{
  "model": "spectrogram enhancement model",
  "dataset": "short made-up English sentences, spoken by a formant synthesiser in many voices",
  "train_examples": 26041,
  "gain_aug_db": 6,
  "n_mels": 64,
  "hop_length": 160,
  "input": "log_mel",
  "win_length": 400,
  "task": "enhancement",
  "loss": "l1",
  "arch": "unet",
  "norm": "layernorm",
  "activation": "relu",
  "pixel_unshuffle": 2,
  "widths": [64, 128, 192, 256],
  "blocks_per_level": 1,
  "block": "bottleneck",
  "attention": true,
  "upsampling": "pixel_shuffle",
  "init": "orthogonal",
  "residual_init": "none",
  "optimizer": "muon",
  "muon_scale": "spectral",
  "lr": 0.032,
  "momentum": 0.85,
  "nesterov": true,
  "orthogonalizer": "polar_express",
  "adamw_lr_other_params": 0.00072,
  "steps": 5800,
  "batch_size": 128,
  "epochs": 28.5,
  "lr_schedule": "wsd",
  "decay_fraction": 0.3,
  "final_lr_fraction": 0,
  "warmup_steps": 290,
  "weight_decay": 0.02,
  "adamw_weight_decay_other_params": 0
}
Rows from block 7 of a small spectrogram enhancement model, named by matrix and row number. Rows with one number belong to one channel. Each number is 128 + 32 x the weight over its row's rms, rounded and kept within 0 to 255. All counts start at 0. Numbers have three digits each.
After each channel's rows are labels from the 100 clips, of 14976, where the channel reaches its highest value: "peak in band" is the frequency band that holds the peak. Only what is clearly more common there than usual is listed. The data: short made-up English sentences, spoken by a formant synthesiser in many voices. In brackets: how many of the 100.
# convs1: 3x3 conv (model.decb.0.0.convs.1.weight, 96x96x3x3, each kernel summed), inputs 0-95
# convs2: expand pointwise conv (model.decb.0.0.convs.2.weight, 192x96x1x1, transposed), outputs 0-95

convs1.7:072076127138133131145122082173129118098160138136117198119115118144164133120131136136123137108100148135059126141121057162062159150093119137105134152156136130116126121124126169110139114115089129194119142171139127164109125145063083030126121029097051114104123126101082084119108188134159138128
convs2.7:162185157124171139140156103090124118116130193136163135084124133123158056140158069119144077128133174111137091193156087082111116100091098118151087116072157142145190130122152147139152190130160140179107148091141098151141081134091126130139119094172064215126151131132115126159169145119180145129
peak in band: 0 to 250 Hz (100)

convs1.60:101129142132099179112138148160189141123115119092108134100146036161210123125157093089132126124069127174118182154186118085083113138162143102118142164131144138089136196109142141147138137117095089126132152123129138138151127128121006173118149097132149138098153191142106124168139145196154136136
convs2.60:140113124111122112151141167114054123141195154141124136161085126092181125178110092146166146205189103138124117136075135149076172118101100141121101076114085156130158180105175124075079122153117062153086103138192170097126085206160109100127184160106080108058120121097111153089086110091116109168
peak in band: 500 to 1000 Hz (40)

convs1.59:109071104095074127154116138144067117143106132125108144092080074105131144083127151106122051129117118162103163163115066136146154135115158148146225116139137086124112081151111107141145134138113116132081105163103129150094112144133141109119101227217114138152138177176085115141185154087141120122
convs2.59:156143167144086170119068164087192157094144088119139183189152178096137122103079132112099105142145154119116160194106140152157129102122119131168134108103154143116115125114123116080130117088200167123124124145112157116097179180124168059175155115145177106176186077075174120118202160170091110150
peak in band: 4000 to 8000 Hz (70)

convs1.10:139164130117047150129084102155120127137116161061103130090185127132127112181082196099148128149129123116103072174170108081097092122106151162179118133138092124192131162137140124128123133068115116127097063128145135078118078093134136102121135154106110134162071127121089125137186061189149169097
convs2.10:175140140196174181170104126158135147126182198154161145072114179116116161188135158181122110127128081130175117159083091101106159121120173084121077154152093090133158152157154143151148100147084121073138199129146106098128169111174114112138178093116138104134212085108119094114107106108136157091
peak in band: 1000 to 2000 Hz (99)

convs1.25:114225110086129148153132113138145122068124205162128130154122116173121187138053117164140161117184127084113122165171078150224212139079137131150104134103171124132110176145130167107140113099149117181195143136120132122133124098135127112138150084086133134144141148078151143142104121114122138116
convs2.25:109143083090151183103094181145128165125147118048089119204192162167086140097109102093098116144122114139176140092133139118180176138129200119119180127102143139120123150162126093127117102114124173137161131147101101109149103106161162081129147103099077108143123130098148115140112140093149109151
peak in band: 250 to 500 Hz (88)

convs1.45:080102101096159099118110148125164145128076122120098146165072090157146114084099052152115140115137135188104158120112132111136109115117120123068110202168166134101112113122156156147155127149138115152128143095099097171133149156156087142131111074253139132145160200106083145120108085062116112133
convs2.45:134138071101066049177145145147108108135051118137122162140109089112159125099158111131105154109147120180100167176160087160138124109116125140167180066141187156123185112145137070122143121126121123158161107125082109168074128117093114147176125185136082100114128135138115172112112138125134097168
peak in band: 2000 to 4000 Hz (89)

convs1.43:158135146186176100130133133124103135118169097111166162124135210116081109101110109103119067129154195135120100112183129119127103152142107104164141084121083081125111124112111148104145100160130125111118113250077146050154102126136161087133125116201144111148105105135175131091113172139092107087
convs2.43:133087199143074131082101116103165047069123098137167148192151098128101074125149123146048146131058174112140086093065103100095099067153126071165098142096103101133105121175084121163116158146114109159121089078135145122163109095126142084157202139149139119116118140106123112145099172168111127166
peak in band: 4000 to 8000 Hz (91)

convs1.16:085113117093116119134147162141093160165118098171203094160138149181106139158145228133153055115178080107156140155092175157096133098106099136181127144121129119084095086158100106154124186107155187155119098089104138126117081130168083163192130105108131135128099090164105113146127079130105137115
convs2.16:120127075144131106106146077110088125111054120148160118114148137101132109096158129061058134132106142091156154133108131127176123145153129141102132134082138076165126095165089148161126131139088142133133138105150145129117162159077074172098055120136121141061111133107140083197205146151157128077
peak in band: 250 to 500 Hz (85)

convs1.56:183170096081078127169132107105096182135152098107129083139161115142136124189136151156165141093071164124144142128129173149101128126101144143172157132083102109195102123161074175139100157100139151113176123093173093102078154136110096071132158176093100110083128187117156081135115086204115123136
convs2.56:140133181093119144149111123203125054135143134122117118169090186100121126099143095081067143090141159167151140122105069075125143149157139135129117110155136106151091117135115113132125155127102073162084076047109120120130075134132143155156160141085122125120123130150174110105101179117095134110
peak in band: 500 to 1000 Hz (96)

convs1.35:108082097173149083130129161101152192151115140096132144123127185054091121157158123149115133106147185155226145099156167125101082129135090101119112071176095137165103137129152129094111087148138133133098184164114155116157153100122183115155161111181174132124136058117126129076127140173140077097
convs2.35:113101104100102140173124067095113179192136085125149093138118089176061125076166155106126106124101092166174069045095104122131117117123124114119107114139146115190138090163107114164161090126135098190173121135166138166117167144123126142144135082167137118123127124164133166087058173132155188140
peak in band: 4000 to 8000 Hz (96)

convs1.68:139113131094095100142121131155146094107107094132131076097166195135195142126102147141156095134121045130116175198111110138113094111107119109170146231098078088143132127128212159134113098116132152167076086074136156146115087110124112138121162173193118139099104112128097097152131088166125119119
convs2.68:101112099060077108157131097139117104099136141132215118115141117114128070096086100143131126108152185199153153130127078152115176152127141110122105141168079121212124153109152145116170070140075158117121072146128168124101118126205106155125161107171102109059130137082121159087170090107147129128
peak in band: 2000 to 4000 Hz (68)

convs1.38:136106112149069142148163139145133081122108142096078130109111139162149135144158136159142145123081141111174102105169183097113130145156122088062096099159126144080115115122090102172123168079214119151151148111109104106167184156131069109181083102122133144120112142099049151097040151083101121165
convs2.38:130128119076114100114172138110133143113122142155165156158112156145190140109128185136155086086120091084099146093161170168093107126128133097109160103087162080114198094128096135135168103149151115194130131111134141153145103098069135145212061151143125203085186126131155096130161132159135148116
peak in band: 0 to 250 Hz (100)

convs1.26:092146131118176114056134094135166091116117081162112115061124099166129149161122161159149125084098115158089169127126082140083179106057107138091072149153101103127145141125163114151154106120090142138114134141175078111091135154115080106124152086122107138177126108086087116183117119186142231137
convs2.26:122066125110106121113127090196157097061124127152035091132140083117121089157134077105153100110123125158092145165054070153097180205128106179141090076054108149162113132116175118116086082043098083131157122153164203134108111174082148155111164121144137162093148125089099166135106103147157112123
peak in band: 500 to 1000 Hz (69)

convs1.61:114183147178079119112111154091166102124115138118121078157140142101103141094226113100152156117071123132174174180102153117143110112058136119148108128100106117100167132176167087127161132151100119153148191124102199155115136114127170178128092088143026122127121158131094108093137124124120171103
convs2.61:190151071099078102103161158119091145081079154160124115111175135098109127085116150128175079087124091124130081147173110140185153099152074130118127122103166182111135171139142078118157105108130144173134156150088085144120067147161138078069162091077111133138115149108151174164071087083121159155
peak in band: 2000 to 4000 Hz (78)

convs1.78:139132144155099138088102089097176118117118084082126081108075090131155113221124180101135153122149153150143104109156140102085093146127118126078153089115092110156147147176187065115148094105223132108108115080110157126124133119101141183136135130108122120158110126084106162116160090203153176081
convs2.78:150121077166124131052061195130127219085170157133129137183184114137145114121099103134127161143119091132108150168168184178193108142170107125132177161071119163097125086145110156100143091059124108063170149112112102146097146152105132111122141149170127124192123156163155110156147103143117107103
peak in band: 500 to 1000 Hz (93)

convs1.42:143181192169130131161119142102166150079123140101103111191165159076117139087183085124140112122127146132123116119118164100188114155119103135159090079110108123094119183153114102148180134114041100105102116132111128164163088172137130135089179089137124116125170114121156113068069116189176067105
convs2.42:104166177147088110174102138096131121103151096115148156064149101111104160090110171098181138156118167131076119101176159133149133056082117124114165126127097120076165118093088092150131109136169125135118170059098139104177135114170140127146125184142131086031041200119116167111101138138144114116
peak in band: 2000 to 4000 Hz (56); 1000 to 2000 Hz (31)

convs1.84:122135101102149111132094159109066136161120117122142157134126097133101160138121145114104105152106109107135156105092120131134146117091134122131127085122145138144098098085125109117141120093121132095152121124150192089140103142135234118134088173197096130124141074142096177151255190112086100112
convs2.84:111150135148098152151154161166132129015148160156109127106142152103135110142135100144112126079152075074126162162151147115066112184089084179134108178178164134157116195140141168118125161125090076144123118166137121114148139104045128165196144162105145120205129107119168126114089123158131184178
peak in band: 500 to 1000 Hz (60)

convs1.4:124141157139185112181164151091143116156127130114125144160122113069118136116159126107167131129073181182088129169126155064156114150046135122156114125107143116156142145128084152116129083194128131152140171127123120103146158085124154113104098192146105094135151107171187151094210188203142160101
convs2.4:102199186183118122102179142151085139168122110109082091167107120217156126146193115126174101140135125145143131172156108150134153130072095102128168198127115128107101178116146108101091117141078088093140087138087172159197085118094119095104108139151162139117128163207099168114113136118104126164
peak in band: 1000 to 2000 Hz (51)

convs1.40:097091113161136117068117085180115152107136108114112144114087181167148120139071130137097122143155098105206120086135109143108104131170147155135180192107142114134087124115188147113093087095148137099139042193128093131064103119135053129160075150174127162131124137144163113154158101072146113115
convs2.40:145182131123133155143106156091123175145167168145168120180156164131123089137151105098127157070148140081077181124108202151123112138124166162121065152082183113116133145173138180097151198093055110137097119145131135141105130085120116136108045144180121135120150095148155119154194144135108184164
peak in band: 4000 to 8000 Hz (53)

convs1.48:058166137155164142143123122155071188141166154089152147155139102255125150125109136126168112138073148175074148097088113104160125149101107141167124093101141139089156106104146146140108060149090114193107107165099154116135111113113140170151132112059109122082148144094111140117169140170143137123
convs2.48:139089124130156122139124118164055139120123106107115195125137132182141159131149104111183144157116119157106083111164121143103126171174141134190106119105082143148080121123173144225107106191125129131105134162157126157176118135096134149119120113125100109119156137192154140138085158095133141174
peak in band: 500 to 1000 Hz (51); 250 to 500 Hz (48)

convs1.1:161098123134136100148159116129092139161146145107119127103135145046076121217135214113136141159105146147092142164146127184139146136091171140107154102116126140163157101165136137114107120148172162136127118084107140156115211108092117177161124253115132132107111085112157132094166137106104089103
convs2.1:140128165115091138088139094157072101146145111097167101075113102078139126149113121118124145163066154113133142162136138204158141148126089084127175142122088049173077113154153175139117184141106087096164178180135121158116152130088066162100105148212117111102151107157119116084093121163100148153
peak in band: 250 to 500 Hz (97)

convs1.37:158157157148186183129140116142122178135153139129154161137182188129128143110126120085117086113147120171175141039172115128151144151062108139147096191106130094083122129149164116122128133077102143156108141192059165135156108148126092100152077089174150136164107091144096122126043118146174133132
convs2.37:090113111138084105151113155125110106091063117120074075088146144108110103131105138112099102158087175119088090132114125112142131063091137093113096160169137194077171146167132099131172163146180156187122139122085105145138117097141121112082109108121110133113125122110139173110190091089107113129
peak in band: 2000 to 4000 Hz (65)

convs1.55:101211129088106163203106118174130120124142154142134134193151144121142152071086087139145146108194129122076129155144125110183191142108133111176123070144159086081135142123122158157138155121084135132153100138128109142180122176089112102113163141066112145175103133098149148106098169182200112110
convs2.55:159112177178168171135102129119159161130143153117081159075218123131118126177139163138172117176161142118150101080123095108070110059115100150151170134152125207106120136111165179161148118149166136102170142144142111151167159121218154125146141112071100103136131153153144164133101151134147119130
peak in band: 1000 to 2000 Hz (98)

convs1.74:168072138187144136135147087148186119080120112161086138085132217118183119110126059101118094122117064111138134115094073146059125152122104128131110164139087070118150130142163139130112122083124129141079142177138195191135113113113087146139128078101166163107122106087099068134120117114123165131
convs2.74:129087137162158116070075116095195121127137110103039102099142120150131149136152134147141077101077177141072134137169142133143087101098151186130129121193068122125166082126089122107114104154154130115096115126179129101167150127087142171112122082092153110117134138108055119180088184146183138119
peak in band: 4000 to 8000 Hz (98)

convs1.17:156102113203159068134097116157103177102131185092104153131121216092055127088125157121095129112101134154199113116156136105098116135141112118134131144123076116086136132120091123107140133088174105130116125219091159122153084139117205079119096120126161120105117072088118109097084144098136137165
convs2.17:112152088158142127160175139080125179099083114097138116081113145126113072126135116102136135168110166186127167140105100056079140125099114138160090071161162099099124143114131097161097199143107078185100028147107150159155142154175140141160097114068151107156120090145147114116090144109103100136
peak in band: 2000 to 4000 Hz (92)

convs1.23:108137127124093148112139119174124116211159096121158140108090125094153096099116159086121146181121112094126113171101112135109110123158217207096116065102183163214139113096130115135143092140082119145138108157110121104100169096113102160095095117093124108120119175217156149142170127077146112119
convs2.23:096076129067137045118186114152124143155181132143133134099089202131169150139142155130115169066169095170119090107118124133116149122150095132118111149152081153143154105143125148135149212163141158103090063100136179133117146120121087153133166120123143125141147123117157129091123133161134081093
peak in band: 4000 to 8000 Hz (100)

convs1.46:056128094114120133081145135124063161102119133140118136141065128205106147122124176168122112118167123144124134109078116171156156105177156143094114048112143141148104096105087130105139078110074112167165132113101147166129143134134125255141164102120100101112188145099144140132102138089128154112
convs2.46:134127149150108132128096112102133139155130104107067117062106143105145154111112175119047153156197128144108109162143131179118206139155145119075117134124161123138093149167139087114115113076211185069152117090168108163125081070121122124100127152125104104118090147105123153149109139149106067171
peak in band: 0 to 250 Hz (100)

convs1.63:117155119160122112153106120136049112146145144062135151153121138113093109112105131116147142138005124152125129225093128089130082144144137134150141255131107103175136111089134166105141102143096112154150085157100110116116159120127140129147116172084146133079103151152158093120121128129151147118
convs2.63:109159153145143160146103089132125122157109104157113133098113167131084113090109182095121086126138123126138075102120129155151125167103094105114115138161104089108078123087107103141142097150048158188086185108084187097139182145118151155108106135097196075073121113127141132121119135145170166111
peak in band: 2000 to 4000 Hz (59)

convs1.91:134137159195150127089155151094160143129112138112149123128121091092077097135144165134073116146100133075144125106069171087168107136188126123104131063103132145085154067103060086118126116204177129177121163160130129138129119166130137097177127140093138127128138155089073122123129206065086090130
convs2.91:091124130157150168130162151122130163145122102119091178044162127123169102079091149158179167130139091097096174107174172147136127114099127146172163148116167103148115160145119162087164135137059114157114127128052109100149168117090125122137083123120103129180095148110072150121084104050089111115
peak in band: 4000 to 8000 Hz (80)

convs1.29:132146145102101163085167054097225096051149103125155126132089151073076191120200115124095127105161140144163114090141184081146088121091106122053117148075127104120170111119110083159155103111123136166153110131105117131136118153144147126093115090128142144164159160097119152139170165131102125096
convs2.29:181081073098142059135101151141071158131141138089108121117089149152166086180087078120110118155099165119117065197099130171063154061120184142147101128093189048075145059156100087120086086138156182146148143068118152158138097159125140089141151161077137125116107169137138092140087164037132072152
peak in band: 0 to 250 Hz (66)

convs1.58:107129178091136136130214164147136101141166148105156167122177112109115165083102046137133142131130133073132088078181157120178160126142115118133129108088161135106114177080113128158117148211096108147148105160074088127149092120111104102113115123118119123106119122164201108113056205152108121104
convs2.58:093157133088096129154189160041185112137172131074051150097107083062121144130149133165158123141100164107126089133103135099101177066204112141075115135141138136087102156074133101077156072147123144128123146108135173147182139156156151161092104171119108081161119130119108160130080151108113079150
peak in band: 1000 to 2000 Hz (95)

convs1.54:138136118102132185200104081188126148088168176160116152124138115171137142156113129152159140115145108159097119144134127144170131172051147104159130124168131147119128160160114149181150185111090149104124161148121129092184085158108125091143137035107091150221093138117160114147108124204140148149
convs2.54:064134150100119137158114095190075115118104119086142157163108095198053158130108126094146141133136133122135139172174151117098117094100156123165133154094167141116158145095142136152135094094048108185176163148139106142111098180163130105122110117130151101064147168106087140108155100077168092129
peak in band: 1000 to 2000 Hz (68)

convs1.64:105109111072194154109155121130140109121111105131124106167067086122159131168167232120150137143106099147162164118105073170143078122133163151111156128090113122200121124163150115129118090108196131171083121109147101174115112132143127166120095087162112130077196226141105119119114144141125109115
convs2.64:143081067178128100124225056094039110096089138104176048139125135124160165100150131187124108166105118172111156179079153107136083117150074120146173151120104146125090160133105168134112086166161176114146145078182133134082095102074089135056098173121097141126117081162165109162126111153162089109
peak in band: 250 to 500 Hz (82)

convs1.19:168167093120116152063108114115119168065139115122121101113127157188190137186095151097091146105129095129116140130182104073134149124148131098142150188112095108162122170108176121137078140096088102122104100068110114111133158129096075165149158148104175108104138201090076140168146067168088105108
convs2.19:123150129079154173176152154168091098166168135168137156118121106111053159052145135090110115088192101114109178118065141118103131109103150150132094128132135094115078147120150101175153127118084116173095074171121110160124102115112140127163148149163082132063163127161149169110137122137185116163
peak in band: 1000 to 2000 Hz (82)

convs1.65:063119129086145128148118105131093126094160164126135126126142156092097116104191080124159153138111148157151173122133134162151115073127127116164102137166119163059134112157211131112110121086083134174102198103099184135169180135127110134191117086158109125081125087092126114115168069050125165101
convs2.65:174113103104112123149075094147142153095117152081075078115129113150169168140138135168096067110089086205143088109154077135080165165129121198104079134168162118177129112107105137107134108082166121099121157155119147138201133162188136122142128181134149103100099140151122137091142154122162152176
peak in band: 2000 to 4000 Hz (97)